{
  "n_mels": 64,
  "beta2": 0.99,
  "learning_rate": 0.0017
}
Rows from block 8, named by matrix and row number. Rows with one number belong to one attention dimension. Each number is 128 + 24 x the weight over its row's rms, rounded and kept within 0 to 255. All counts start at 0. Numbers have three digits each. After the name is the row's rms in percent of the matrix's.
# v: attention query, key and value (stacked) (model.mid.1.attn.qkv.weight, 384x128, the v third), inputs 0-127
# proj: attention output (model.mid.1.attn.proj.weight, 128x128, transposed), outputs 0-127
v.51 101:084154156141133108137105126150094151083170109124125094103126115117128111123101084145128162087087098146173098137129138162108189150134110119139140118112139192116165109132144119132138149159118117107137130103156144147091165137124146130117094079103133146158157096124105153144085082136105122143103144125160112168144107110131081150102116122142116117115155129108143132149126095146104090132138
v.52 095:095158095120093137120135105161120132123135134118155101158137184163136150140131119114140112144117143117128168147113156127103106157140161122097111132129132154104133105129112113129153092122122129143117107121104072127089165148116095098168138108162120098094136095128139104128110175134107105156180156107090141149116164159076108108137099152103146122119138170148148167120086125122151152185147
v.53 101:115113121147110098122153129160145145115163072124109146109119137109091148135111112066162150138163105156138167125158125068151138120107093097106118161165106123130125123133123167102106144138080140089161151150117099140143155114115118117121139165149153155127140082121130193143149102134127140094154118129138124123138135114147150140097164147124151187113093136168109099102113158139136124125124
v.54 092:128148079135127147127130125118159142122149126178145095127153102112135119128143103123135109097113119166126111122114159167130145174164154130169129131135158144094141141124178154142109082116160137154108173128112110086112139137102091091105107091125158089110103128155098139170124111091152135157141145118102125142105140167104152168168129117102116150164147187116091128099142142140140156148126
v.55 088:172089150135109142153112136161094124134151103086147110115198123107158142114105129121143126150158063135116160153125113149098093145108107147150167138134115161156125151132112130116100115143115105148125132134162124088137146103145138125158139105124163103115110109137131144117144159143139123138127134078129068109103163096104141135123147187150114154163131122172096112139149099160129150169111
v.56 101:120158123146158101162138126120121145154120115102110114153147154145121100155090108124122109144156148116116153119131113145085128088163131142141077154157115137124155160107121091113113183120111089095119134149128121151119184148093158155093119107091137162155130105142153107139116150121145116157133141190132126108102122162140104108132082153140081090106146139089132177162125106126128149091133
v.57 095:166156141161141102117150087117148142140140095098094148176149102107128123161101196149083108115113134116080165135110100119120121122139123102154124113138113136133120118090119069153100089162121119112125112142106110157087134106140141151163149142179101100105086128167138094135111104114118151099161131154135133123115147105108131160168118163110132113129116124167122109113082141146125124111129
v.58 085:148153072135138170133139173130115114146117114177156099125090133130156132114135120152100111138150162131162086081115104095150115117104108099165109162111096128115153147081152115121166138132145182123133106127112164103142145130095165108089116140112143146115126134137137113115155106077131104111127124116113157087127115126139153166133143098166140149116155112160160134128095082156149157151114
v.59 090:105148095137139135113137128164142136120109153097095162154100123123111118106139129074185168128104135107128121141143158166078149138127109109117059106124110121172148116138119100151136116088138158105099086123117079143151144136154118083152132139147114171177151120169133120100123131123126112161140140110153135160142169172152158100142113135140144138132141112149153118152141152150088123158143
v.60 085:141114105090122123126145134140162125110148091099146155131132163119074131125160153133103134058140121119158118120129096111152180144108149120136112135159144138145134155130165174078125120174138105104147129157110134110108094133118146111114097152153120126082092135106167143153139103114137114139119152143112101163114101146126108105138155101133093180129105130163090139120157157086146130097167
v.61 101:111118108156125089131132154100133127103141094184127085173115137122150126151129118157113127147154124143085156112120095099088133118122115138105117179146109133128082123098140134101083091115183106125146100133099161126162138096115094167117130110111109084125114141150172122188116126128102105158150139113126166137101118107103144104122123121122126124086164126113146124138135160160144178146113
v.62 104:113106150127055112097111154148112120132119131141135140123119131105163161133115158103178146152116155124089083146119132124148098142112136122124146132122109109124104087134089131133162108091110149138100096110117098137130119117151085135110143140136111155108177121106111134150130167147125147166167131108140147086135133132158169113104102149126134145155093097170136092095133179150154180100097
v.63 099:104128106145140087166166131150110114173133096137087110098132151136119107102152084153120092097145123150145117163107140088098153082075152101149144113112131150126137111150102135125146127110128163110107100101102113103144117112158157127171121097126109159130119107096122134142117151113159126120151166141188142152147108125135138143084124117149115148131116127155080141141114119191158147130169
v.64 094:130154141118145134141117111097108123132136116055162122146110128136080136147109120121110118149171132134129112152120119148157109120115113078147165147123127140094164169118078115103098136148142121146131116107154103153134112132105101116101112138180149097157075117112124094145151143151125128119148117161164101156152158130177132107104115143147144113068132154084127128136154080108168095135112
v.65 102:107108123135118141083146178122127138133123136174103145120090133094121129150155113095126141136071162113119148138113132117136139136085170130138111128127131115145092133105139110120130144161119098105123077118134123166140124121161143133166149109103099110081167166133081079106121156111124108168107134079109112110118113176077126170108135111120150130126181100139114175148125129137106141153136
v.66 101:118134132127117158116103104160112112133115133124164110094148164124165116124154113129114132135142148142122171130117090144160161107114117100143118129115082130114163147123098162123129145090157127158103150080107090155121115099117147164110092118106133150137149161161069105146127131113146120130131137117141137152156157160067163115105080105116168139132151122123080118159115113184101159127168
v.67 103:130117094142098144136134151103152141164115125124122176138134116114111156086077122152140128116109090127157130137191101162112163162089103136169166147083122100134143097146151153118136113133139144140092097141134110115136124112110114145135102105078152139130102130141086096061152151128141082140100103151158134093105153124127140105124113156127133128104119131146120144130168166075116148129140
v.68 104:122122128135089167166157109136139104179071130094146111137136110184141130093119116140134124126165121109114084088152145141150138113143127127103106182124131135118150170129134167171110125140109106109113126157158160130083143124128143151137142133115119137130117103129171138135131088126133123114115073119175151121190085091154113143158140142124113120136081152086116100141156143107154113127122
v.69 098:112130079131125137090164137101149101109140099149125142120109133124112148147131152102153155105073155129107155162115098135139147143153161095118069123115137118090076148068145101129157116124117150184116132111130134163102134170124087101157143111156138145128110140117063130126093142140098121166163136142175130150113120140131120147128157167140137158112140123151091115133140138155152120138108
v.70 089:119138104168158118151101108134124103196170146107131111165130082116105145120146088142152108111123148121087167154131115153125147145095134119152104114176093128161136148126108109137144113078147140138090120083136124118115121147117129154168139123112104099113121123141091125138119126135110129118124112129131110125103093143131125120106135117091168121142099152182073097081132146164128131187168
v.71 095:113109165159135132160101152114114125137130141100127106139119149161124146137146110161143175141123145111111122148134146077135147146130120121104135147132113122171108150150133125122132120136104165113091120120106125112061149145109188096124167147123120079130150124165125112112168128101172151133151173123135159100143100101146103124174082144093131147155059125121169115158155152140100118114118
v.72 103:175099115108122135134128167171091137201148164148112176179123112134102084141105093111123120146132181081108134133141115121137112144115122172157121129115098126159153127131143132129152128102161129110099097131098109094100131113114114074123111120158110091174108158138116170117125122111137100124147142137128131096142143127149085107154126158120115117112085135101156129143121141104166131114104
v.73 102:117134122145141156122141152155108110148124115103107090145152137094115187158109107144133130079170135142107137144141110138127130141134124104081127124108117137143120134086122110159129148151108114152100126149106126152107167134112172143132160151125105106149146169061131122118155160150135149130129063169138161157137113167147126106094172101109096070165107140150128162145110126143143108153116
v.74 099:135145112136142118074145163094174099110086114125134081129125153133159130139157158104136129098157124120127109108117120143107140117164141112122145118133126126116121083115099171067155119164122115125129147107117127145151160116116153123114150091146079102107187121130164129114138113144126106140142120171124143126080131152088114119112142116138152151181135146134175131159120135170083157076136
v.75 107:148130119141132138142098167127147099098132132129126077127156135150096137146144131147118145139151129150117131167103110105099182122087165103108116116142126103124082131159158180099132100125111121172131105082097181102106146114145154103100162163144137111099148129112124137157159118111136109130120184111151162143161077106154154123117147111136140135137113149125134170101161132148097098102094
v.76 096:111141133114155169112124098120154142163109134180112202117140117118119141091152098121114142144128115105135102122149134143101111160144144142140141113134164118159153128062184104182128137119070145108117105103140095121143103131138138118141096114107135086137144149130167108104124156147146133106120142093147160102154098091145108124162101098105137156105136121166164123086152133144140109131122
v.77 096:131158145092116133125159086117134095076122116120138153108127125118140193134147123143180160107135138093115104120139090127158116140137143159120133126141137146140130165150121119102133141155103127117127130156141118161108119115109149088131139072145163157144130137146108109097144165120157176110148099154151157111115171069122086160131131123135128137144104131133098149144193132138158191128120
v.78 103:118154158128154141126132145117118165069080091145170079139149137100092150171117162092102130158119112157172113122135163131133154125125144083170162112124148118131120128128133089101071116081158141129118129129166122145172170126094122149104113137148102123160148116123087103123141159128109134149125093153117107113113095121115148152150119124149129131105143120142155124115103085087131148113147
v.79 116:129112147087101116101155159130080171087122125143120159154138096086087095167103160112153163132110123138112184125126124091148133131088145097134128116106098146114148099151135106112116141062137146154151116088152148119100120126114114163100113114154177150166097133131121095142096135104124139154132160144148163146136098151119125126098110142154108138082141116121103141098144120087142130133129
v.80 107:119124105153136131105128072098126144153108130105164139114098101098137130138099162179113147131118102192111127077122110084133139124112107147145112121123139131109137166158095160178150129176118150124139137145083158105111128125129130118138099139092125119152137148123161106129167071143130113104120147085118162130117161083124139112178128148137104075126111127136167127108133112099143113108107
v.81 114:145105140128138131127115161114112093158120145138157135101100139174141158178118069131100109149147162117143087147120140124111072122158106175128132112092143171095127107157140121132149125086147075130129126167128124134131132109129101123088110134156150118116110141064154116144113129121096103092142130124154132150158100123186119115150110103089117122146133157109104112149161154110131159172134
v.82 109:097106133092120086104102137095159152152116125148127104131120144135123108150146127129144101169111129144127137170125127107137158134106140101186158159135087132126118158135118105143089153115152087145152114111097094141105105105151095151159104126103142125115145144148116120086127158164117108186123182148151096106155122118106177137078129131123132116073117089134119127090147115159145122166115
v.83 106:158118136179140123137145141119133123115136130126134123127109155110144117138107158137068154113159118087130124124134148151125098122147114132090113081152129139132122144070148166168142150137124121095153099161129148127092172143142153098150180103146067106112140104098122133157120130146118111098166166142087155155141150152146103156156089130117107067120120100095171133147117114128140155131123
v.84 092:106141164099150150118162108122106136141127147113145103094148134170141131113135140124144130143135126098126119130078125134139127125175151149136137123108119137119131080139107155137065151079139141143093126151109140149106161123080086121140119139108176109129082146100093170104170178132116093144125102084146098144157135150114169125124127120120168148126088130147106104076136117144124082128151
v.85 095:130092138166128091128103132104161170132159143117172138146161093144121165086130121099115126162177146094101151120104122108129117131144125135152144146130127139141188122125153137119111116093168109140118140128115139156112099153109107132079116117155135137128143114154144095122125142113098105092159154133170093110142118154081106100113104119119155129092111122164092207128107123123159161139117
v.86 094:134090113107107086129121112103133153139124143152146167101131147129115122098145115114099092137140158123116113094123132138142103170148094166150106147114156134139147107150131088106098139108097139132113154181114099131138120164124128151112132154109171159131154149148130127102143147101130125085089068110149084140135129088149087113145116135134121096110121107167078153158169104152180149137155
v.87 096:121165106127120138132144130127125142128184080124130110089150110164158138096132112078097112154139137076117121137116117121083157136143135175136142142118154146133167097114132152139140158120159105092098116130130169127167110170099121109125151120132150133169141128136129119150095146118119139116086098139150126130161161100121143123088129078099119153155105111142199147127145149133179142128090
v.88 098:133112108075125126137167101132150119127123128101134137128097111110140093142095133125083152109157095104101107119181121122155109119158139163134130098114095136106145181168121129169145087208138118102137157156140154121067158145140139138119139165092107135136158155084137092105136129113149133107165135133128136114121139133130118115132125162116067132122140112085126145104117144125124085135132
v.89 112:156154093153108133106141113144083114141129068108087104136107136085155135119121133103139151128106128107117150133165120139143150116113113126120085122144124147136129106110149136124116123166119153118122118134165131144167113110118161119131176106144084105082174144109087097153113181118120162147119092148093102109133161127086136137142159145109145142180143107131144157138119133195146175135125
v.90 097:143111107116114134135133137150122171093114124108117120157172141117129148140164119117153116117125167118122122134174112105134109140090117135140132174157098091145111173187134102114172172095096132128088124174088171132130125106120105125126103143135165124119122138145119127132126141102154164106089104148155150137162106065167120100160124130117107160140099112135108152143110128074137090137106
v.91 109:155141136114125115090097133098129110156124111149110171140152090104157177084128087128142153132168136118112086130156081115136099140114182121112144132125112167133129135162175132130127135136060098138137129123106131106131143120119115181176115091111155132109147119123132125130097098084144123128143124126151140140140118114139168100160134153128190118114107123158108116061111140111141138122143
v.92 108:108139111163118124118119142087158152145127114135104127095110138087133125095139134142104151152127105100151134100138146143111122169108147142150123085161165105112118103144145142127129150140147139126117120143092144144107128101137069114166113088125090129119177126158066169126112117084080142136082154099110101101071143112119141142144117137097193143137104175140146111115139147135144146118119
v.93 095:160137128116145117135149092130142076118092075066119137092122174148107147156121056105129098106151129139116145113120096106129132147130105124123138134132118155152112145129139130079139121125150123131173154143100134094150102181123131136102126158121170164117146130144164115113137163139113117080124128176094135152158131072155126143112128066107138119150152115138098128142140138122140129146103
v.94 115:130112131132124101091161108107118117062098112175095105116082153139079099147130159130119112121125111169146140117141133112140135100121116078112104128126142145120120118141133106102122112080129148166146136102138115158097114148132098147103111185152142144147105105149172101161112155131113094135137090099124126136125109125137132122136178122158135129050137131167114178097121124137137105100129
v.95 117:178090124090139132134134121105146133104152158116092125120120116150082106136174148102156115131115144145115177171160136136146124103107141086140126191129103159079147161101151130105122110086136126145136120100146132126152106132092114173119080137125155151101119140140155110154106139105118145119124097144120115127114125119168145137109150169140150136071143098157129184134108105156094110113123
v.96 108:123136109098137188124095113116137106148084105109126135147091129123124165121105111092094134102140139104119122144080098135134106156108108126158120136130152141123136113095134118117123079086134143122135172106164155109145102171076089163128144116144105146155078132164137179129132102125102111150092123090175123097108118126107141156117158113115159164124108172141114100135119124097163142132120
v.97 105:183120152092100098159068133148142102120115133111143124136101128121145109102126126098159115127151111157125155128116120156080100135095105146153132152133135145085138145170090145126158093112128167133097121164109173145147136124131126108157098142156133133110117124157159113104113110134119115108164147120116159171148112177143140115104118178075135136126073146161106120101134169109167126117137
v.98 093:134155147052112112148115120116105169139110148097133102172114129117112133129126150156104122144153109102140119130133141139131141107114111166139137120148123124133120093129114127104145107139147125111127187112144106161161073108114101129092086127122101124117150152122119176160150118109157156179160120130151106150111129117106120068134109125060146131096161154106079103098151107152138116102148
v.99 105:110144121114132138114163155106146125090107133138165120182148113119129109129112102155141110142133142140118099113150127132162081162149077108103152110158122108112097139152147134163114133166100111147148180146162127148107109137102099090121107085132188125155060130140111143151132119100079135159142124114132121121127169073094137125162172111096153136145135132142099123133156110140130142138144
v.100 095:171109150117139121098078118088122156131097107108114146139113164164121144119120105141146107100143096131136134129146146157150145133102129105154104117115137142163124122065122094138152106073112138105160122080175143121155146111117151147153127098129113118108149124150157097143093127134177125155068129121144057160108141135107112143136119131163104113141129144161150144150137087120128122149174
v.101 101:149084104150097130101096140124131174141163118136108109130112130102093132107109110121123152138131150109150108132107131089095167150140127132135136139157089138116156125167128140145136136122177134096128118093125152096185173121156083146141118110122099133130122144120103140093109136106087112149158138099150066122107151164078104171128133103105103133131120144094136100153159104130151146167172
v.102 111:145098116124093119147129141136153162113092082117167115117129103149099155101132129148142181160133113119123102144120133122137142176089161091199129152146131101101144130129113112134147127104157152138159163129125080165143126102138135162118119134144107128105135167108113154136129147186164112168132138131136130100094143132109128127074090088120128115110150137140121111136154102154182096095126
v.103 099:120132106142145141186129126172118114151121136140144109111139140130163137122121096102113117144149172108136146147100132094102114134114098176149155134145082139101110151083132093140100137139106177132127099148085100131166071145133191098142101160125162136133124109111114142111162092138142126165152142148131171122118098106145123141112144127117113127121144166119144134099177137069125142101107
proj.51 110:129138165151160096162154122151130138187117142100155096153139100126109127185098135110113102133142086132112153154170160145147117141171068095159161161131140131130118145111168139153131121109108098117164173114124116137131122095121142154140105119134159159105130149129129137081150141143139117130096091160094126139132177112124152080119148149087140131149104148125145098131129107107091110145132
proj.52 100:150094165131161119118127136130128162106138102146135127180151145125107070102100200094133123136115123139124131136109131161152135114151113133121107155149118135090138111121135129135155162139107149104117123112090121186110151134091160083175145149093138118151113164099152124176128145126064154177133132114146115141169140112156118161098143104176151106137119119153131121119118118127135154147135
proj.53 110:142114150113108134158144082134126100147127139127150160119144144131166116107148147135152128124114159154150118153148158112123135120142117141138138110135166116144118086175151161112134124149107150089131117140088095137137119191099127108092172145108108161200128117160123176113142144073113149149151123143114164128106116078160127134095146148151128112119104107110176140144163144161105104114091
proj.54 096:112115154131128091146086142110131137131126124096124127109154111130095132140107158140137115110161128137165118109153104143177071113101141145154112143161113133133105083093151151092164139100109150087122174114102146162154113129169126139109163168089122107126134162110139155115109100144128110139137154086106125093124169171143108091122160079111116105145123147132088133146157084101129153112131
proj.55 092:098161156164157120122115138132161167134119098141127108110101111118091136131154165109134116115137136120109143120132131138119122126144151131180133083137111134137142123134120110165157111139102135053098123146165135116105129120162094152146122066114115174142130130170129139124142144170154120152146129093182090134167110120140132163085137128099091145128105130099115183136167139107180132125140
proj.56 103:162090152185103111141105134109121144101099122138104128114114152147147096108095137140118141127134089115143143117140134144101127168094075127164125101132091088131108149162103150134125072131142116147152082116163151091157148124142099114176124101115111117085168131092124133108129161138126138127180123151142140114100097135136173114143110160118130106109108145093119085133119152167159110136104
proj.57 106:137159150107124126144102130162159113136109110112134133088118153121169147158121113154103168122114123123123114119086149178117160108133146161175095100171086133108149116097100143148154138126130140142141089076133140136098166123154123080139132092131169137125137109123095182128130136102161135144106202109105109130137160137140140136133116124161131140115123120082117114141142133174104156105163
proj.58 091:125160105082099156180134132106137119128095130090125128142167075169120109100122121184149146122121084145156112129146127127149081141143121102138118122120123116160113120076108090162115129130131073124143103091162089113169142137113127141084098129135138100115114104110140131115106145099145115125170122123096110137126137147093140132158146124139111103170141082114150136162117094138146129077128
proj.59 097:146159086142144123139106087141136127104117112109156132143092139108117121145121166148102121142133119099093079153124176122135140129164128087092122173137145133159101120136102119159136098146118091109101131098107162153129160137104157127137125169141116109145111163106090085158115187171142142143126134152095110144164119128121136139113128104118170120145138123138181133142135087117059131129158
proj.60 091:144102168090145129131141098139119081089133104129120160112124109139126097164131123142117141186165163119108096152134104149100084108146146138180135088119157129124101118099189153070080082128111136140170118144132127127101100151111102124136161136128134111129155148157156177147127140124133125130152125115150149141114110153158101089153145109138124120096089148139125152096100142129129129114161
proj.61 103:160125138108135175134076139128104097126108136130136095105154129138167097148085145105158109120124127138105108101105138163163119151107158189133132118127123126156097090147125124092134101156140150147130079130151115127149162108114136115119186132110060110165142171168101164085091106109151119122132110138103129087147145145143104111150132119133129092112081136155114126153141135119134109120141
proj.62 105:142167088140162135111140086130100131157122109150115109087126165073106123107180141113131135115117146121106131118077165068145158087086134127093098111129102147119166118156097118150147172138111161109134114141133161129121112149108141133093133148137119120119121141140132085140145162143070130129121122144097106111147134106179135135111172100123178115127133102138124161109145099100126126139156
proj.63 105:143133099080091152089152082143119110139130106136093109135153145132136105106158167153130093149110095125118114152146136150149089120137112132125111126133141131127118142112129152101115102115091100124109153134162156158093171126120106146128142125106097161130146089161142081102097136146149130134119094094101095087101117087151155132165123109160168107122097154186130170172116114096124128121110
proj.64 096:150148116142135153118172114094124138097087103122104101118122198116153103118176134109146147104092125109141159115139099127149144149118105112136100084116100104118100125129103132139155125110136110111095128075094160132161133123153112087068126163103134107145144131132124173138095166121124117126088142117126150102115147144110138137120112105164098165174164116126096138149098130127179151111134
proj.65 116:148200130137141115183129110125109121118184147121112143144135135058107105158072167135134123188109145134126140153113100143105129105093132107121128134087102141090127145091092155131102125112080117154141115152105091125105099122144119138148089141151149124085123138160142089121119139171116101111143114121132145123103140136141143125116172107124156141134095124115147097153123138100139130092106
proj.66 101:111114149134152116136101125134120153084134164142084105147150133054126077118085137124164140163075107155086120138175101131124139147135081128089133141150089146154125170124120144140096153110121176095122129112122120127141114109102127120149110145148104145119090134140126113116147148112101117142135115116154133107107130140158155124147145130156160162124113157128103103154082098109158160076135
proj.67 097:164149129124168119104140115141143108150116128143141108130132093106120083168145084156122135104123145141096128113124124146092103173138155128089137104113119142151133094073120152162111147100143134127143102096132123147116122129145164168157147145141096140115119153067153136141158126084169118136100124173100094105145147101112127122111106116128093147119069128127125089104129177124161088152101
proj.68 105:149125118141106146130105156099144118109121154093134150107128161171145142130110096099106150127106133102153127093112130127123142116163157176111106099161122151151161080189136119145121161146176169104099139102123140131139162139136143114127126133096148156130123157115133180130169189143147135109129162086134172159148154107127173106126111127084092138113110138106086102127130144139147113127114
proj.69 115:126174124099143099148125149132086159118160132087109130112076122079127131158143163108119099118135137126122145130133112109141117118088108097153113113118107134165136119101119146099132117094134082175078099140103100175124140145154125137121087165131113110059130110125152085169092148157141139094131121104107139124135125135104141131133123118147164141115134154110148094109142125091114151132065
proj.70 090:173142174153156147115113141135085172080093149125087148105093103115139145146134178110150136146128162137099148140154110154119094106160137109107110122124064107125113146117126158116095149120086103127142127126132118086124085114147107148144116166159106106109128125128122065131179141140126138149114145153102146120156119122120120134140110095138149149124128120074141084116138139127121126126071
proj.71 094:106126126149095139132121163102118119129172169158146144115141150151158100090171159103141144102157116074105166184145150162123071139176127125130108131112115150129149105132111105112148102144139108111136140146144140125158119110127112151124094102146112113164106144122133157123121109130105114080162135146126141157165136165117127140104149118176116146127128068141133123123132193075119119117131
proj.72 112:138104155145098122144104121147128146099160124144167155077124096164135161127158131102156162130095101103117129178132131112137141148159138132097146168131178116108118151125163092145156145130115134095112122108171137160151131162169159116159129122134119165146136081116122098098124139139139159151079173138080104156074111109134120120161115108127111120161089093131148120135129147105124122102133
proj.73 098:166133098172129142108124167128096126173109145158109103134141159139102139072173165099125178150100132066103135116171164122123128106144088140117107104097122130080178131139111153135112132111138102171093154128110124119117127116163080139157147136112145113115138146132140147113113148082108122119142157081147102135164128083130147147108129127105143141145152148139126122146106133129153148103114
proj.74 093:099141096112145158127117125135136127158121117161124154117116150118087134126119123162097155091117151149133118149129147084133076118087089143161176146154114143105104101168118147151099109152119128142097150195148088098105109132095102121168133100160109124124106112148101102146111115094122104077165130082098097135130156153130163135114115149107137118129128161096095150083120143121128122124139
proj.75 113:082157126132123127113124104122113145148150135154158135090117123102163133102104140103132100088108138100138181143162158081147056117153140120170145127074182104127120091152130084102128128167153117144131165135128115129108134133125096129126124122118127080129142180156088155108090162115114117089134123138149136138132141137108112111114114142133117127141170106159092150151160145142100139149141
proj.76 096:141095106170114151126166158129180114138159142129122142162159118143141078132130140145125124148162127125107098083091131164106162123153124135137134126126122130134164098120139166112161187094157150097145152179157139128150131123147104112147112093083155125136138139159157145130130122188155126125107154169108100127101135117087127148116124119103106142090140107134148162150132166110160096113155
proj.77 099:102134102132166093160134176099152102144152109123121115171113138091179107116120137124120131130174097110178153151147104128114145161127128150126076123155086104157100137156115091154133095114114169111072096165133095144126167127129126125131129120109145163140118110079155142156091134100132100125147137133110113154148142169119153116109141181112098151126133132129117098125134164096147117125134
proj.78 111:151120081102138115128154114102125105136121106135124162185159168139099160103112100116155132114086126130103177134112133114140148103117124144131133137136063167127107112106070182124156173107129123142159118092120134138141092138158100152095114151115099106107101162157101126134104108151135093104159148141164111112153143123145126111140157121148101094129159130097151098145147138096164136142122
proj.79 102:133140123107123090156134156124114138104147135158147124126160156109102139148123124134117080156138105158101128105101106073127121167148114093155138129159130148176100151121119158109131130109078081153163139099104143128110139155157126135129169129085133111084170126103120125124073155096116133167136114160167154093121137136127103138121150099130115116168134170135140084171139154104124139145096
proj.80 106:098115145107105117125107149102097132155119149151107096099162148161153098072168120090103110123149118138116144108141177173119113096144139165117110124114153145158107091149145112111151190100185108112090098147104120146165133157112168114106153129136105164137133133145113153118167150122115141104105108142118168157157130143097121135151154096143142107115094129156123121141165116112145157121122
proj.81 110:146136147138150133131122064151156131116101135079174166133141124110139170091157160114122147108108118111134135146121115147124161136189123113133140096131158096132129138168139101165147128153131130117094168131084125159140110138157135133116148138102179111172095155142105144113132132122140144136126175099115111114148161115119105157152122127156156133144138093159166113120150121193095173113123
proj.82 111:120137132160128149134140136142097114091119105114137069115147144088112109139136149124098134111080140157092124092147104163150125103139163122117106087115138119156136163120163147134175116149128137153163108105120105093123125124170092160138129167154151126053137102156094137138114132128130147123141096123147138103101111177139111103148106098189126141114161093117108114131112160138164141109151
proj.83 096:126144158144070136129148091130134107123105155122132154101107147141113159113120104074103152142098113129152157150117108086084163136095060103125140181135115143117126119135110127137094117144140109153097125125105120116145116119117132142086082083147124087118157140130095136157122197147131108106121137102136120158137147162083130169119132118123161122129121113154135149092122137147159082129152
proj.84 097:163120168113154136099096133115110141120141165105136137183105142111106112138139147140118100111113126157125137124151103148163112137098136098099131093142080100152139136111134082118173124131125091129130104110170087143109161116140097149130126182123122132161084097069118097116120140166121130101106123156106158117117149128128139164151072124138143159113131154177101103151132145172142154121118
proj.85 091:126128130112143141123131065130149116165135149141088139116133175092112123171115114155134137131142095135103145151104126131106096119073100078125122135138099125166071178127119115145109134149130131134150110082137152109146100125132067089107130125139158134119149143128099146150152094109120130128139110148092138165136166129140123092136133084138102147157102095111158078111145120150183124130123
proj.86 093:192173134124160137129148091130159094142128120097110137196156146142157126130151158133125153127164106122133135148129117178139165089109118116105143083140145108134150142114128108144129113142156155085148102148095125100138139143153128142114129188090176133154117137077134150117148119114142149146123111138118126161151164134152140090103114118102124102150089120126173096081147134133120153113113
proj.87 099:090081148109144139147121131115134128187132136129162127179142150109112129169128132153088144079154145111140159162103131133126121112127114124107111152082137119151139093119131059099118161187155128126109147131168116116141161132116125118170122115144191161134107154084136155106095118112142099136141127156104111161156156102142127107135135127112109126139108156111148158147143108102080125149128
proj.88 104:079136138101136129124142109096099101102152141112146084106119155152136126101175116127111097122135112122168101122108141111114144174150154108123155106152133149130092082140168166159107166141123131123110126127143118139152126140132136104095111116139153146116123110166131161142169157087113145139060106096140129132173114094126156159078126139123147121133119086172121102121174151138110116080117
proj.89 105:115163083141142071129135130118116124115136093146115132115138130128154118157083178122138117169144153129095121153138068126091138159116108154101144163088087188100134128137088143128122144116109091117108133161155089152115132106132092143130108113139094147102139132138157105138130127101147136173143133138091156128126141104175125120101128130139101121126164176089100160121111101086117111122107
proj.90 096:107106114141116140123134154102142123180120122124107112087119158173125124101095097113174129076176128132140157135119131149186121147130145126119116122093166096127154120140155082134133099145120165145168152128118106169125126126114118139162137120117165118192102125146174156086128129086128143141150146117159122153114094123117091124172116151146118129144087087107163092125149131110119138140138
proj.91 111:133127131131152121103120104140158130134135163125121097120143100173158118136110142155118098144163141141103134098117090164126120140077136138136109085127155120166066136103127116125106162135136113109136096144165124131121112125085139143125184147129157131144136162102121174114170127097096142178181175128139134131092095126131092110130101145154100140126140142110121103142127177163116121165082
proj.92 103:103143139106089085087108142160125147156142131122154123143122064114112158154069086158141153131098138149131123132130101133127135099143128109122121119121094146153098145081113117116109158169121099118129086108152067152111144130103170147119099148078067096124107148127133088127162137144137092129164127162094136147143148159112099147130138118122123138104152096112143155119128112113136122124156
proj.93 094:122082128105156177155146131148122085157101094136143123137127133113158143078180158144146168107127135133167140133152126137107131114179112103103111086140162116120119103127153104116145098106142138112136187117120086155146156127146119112098139130118178130103120129158153133121118146113156170127157119167132119105142171079157131096132140154133081157119090127122129122126102114174136103141118
proj.94 113:107170113132160117162151111077086128073119108094165133149141155112130109143125107105140081140141149138133123102119130114164099091116097103139122133117101115098105145108099149103164134088136124152154131122117126144134132145148089108076126200093158129123166145121168114147110144138148159094110122116143154098109147153141136141105098119126113105138169159085109118107129097159092133120107
proj.95 120:122144102116119144136139107121095126087094104133121109125107139104119088120135104139169087123180115117102126109083134159148116116138101119105136115116158108131072160082110148151119158146126120110180136176137098137092129141118112092131130184136154118105161139106170162166119152145115096162146133121126146123092091133137153075114121108125140104144147121079150157112087127138119139151095
proj.96 097:135108106114108151137118130140122157147120092168096125152137163132086106106158172158133141083125128139156094113084076093152158145084097127128104125134136138106173146151156082121163118150151123139143122116124109126135105092128123092152086150094109117178087140153169106171096140148147143135137123101121138137140166121156142140128137135181125145131138104103128134171148088119135155108114
proj.97 092:105099109142094152113136142102093156102114120121143165124094133148112129118134150141146173126100104131172125156118124137135129152136073165168105110093099162116152104136172121113103120147127128142124150153135134113129134111090156164080149099131125144163162179125114113140157151127153150082109147138157146090120198130108159147134168154149133145140164159158113144132130086128141116092124
proj.98 093:147164124178101180160109121148133138099081131134123152150130105141156129134107148180136087136114155103136084128103108100075131155107123143172095145153081105162136096121127131151136108079139171144122126147180134113127148123126161101117142152109126127160127154099155119188122125122142138115088147158087103112121113147144102116144161127145142156101148147133162123124112122099133107140114
proj.99 106:138114122101108148124147112180133120145121121136138104090118122109094138121101105172110162109137101098137071093133098106148127102091103087112109148141141136137114156075084112106151117130128144151094107161179085104144092131113158089136161150109085150100148138137174135179116130164128132131132103113122151147107124095133131124118100129133136120130137103138097168110104160148138163156163
proj.100 094:172136110095087083104127108133142143104140125152155133128157136158120121132089142152160161148115106125131128149137141145146154134165094153128116118125145096136097120172092106134096158142101116100138177101111150148114141086142104136124080137121121079160104119090091144133088159112126162126162122120100102107161087105145107099148123157109096094145184124160123105093141133131135105133103
proj.101 106:119106157113103136150122118132095143108126078109108127159152100134098116130156150143143147128132104129151151112084109133135179107147121136126158119157120156157116114186109101088129139109103147176135135140141141125100119117153119133137148099102165112181095146080152157115094093120119118159166129150084106092084126075160157128135158140141124130091152157127116129141144104144097178118122
proj.102 102:149153107142127143120127074136082136151108158153094131169145138142155148180117145181156171159154098097120158105106145130126158139134115151085143117134122112141150113169133110148128125101140161116110147140105140134094159125147152139130129113093138147087107115104143177125107113144127086179107100109091139109163102152105095145142126175160118101146115142118103154152141144130111126086101
proj.103 096:127112106156117148093107110101137105154156156139141150107157135119130110111146164140118149077154148178097148101136092146152145116145161137122149099120124135131132158116125153159144144131169120130130071112109142114141112125094089123135162100162165088138123153136134146144162094150168113112100121145143115154104150153151092109148134159122146191146110097128137140191181122162144136129147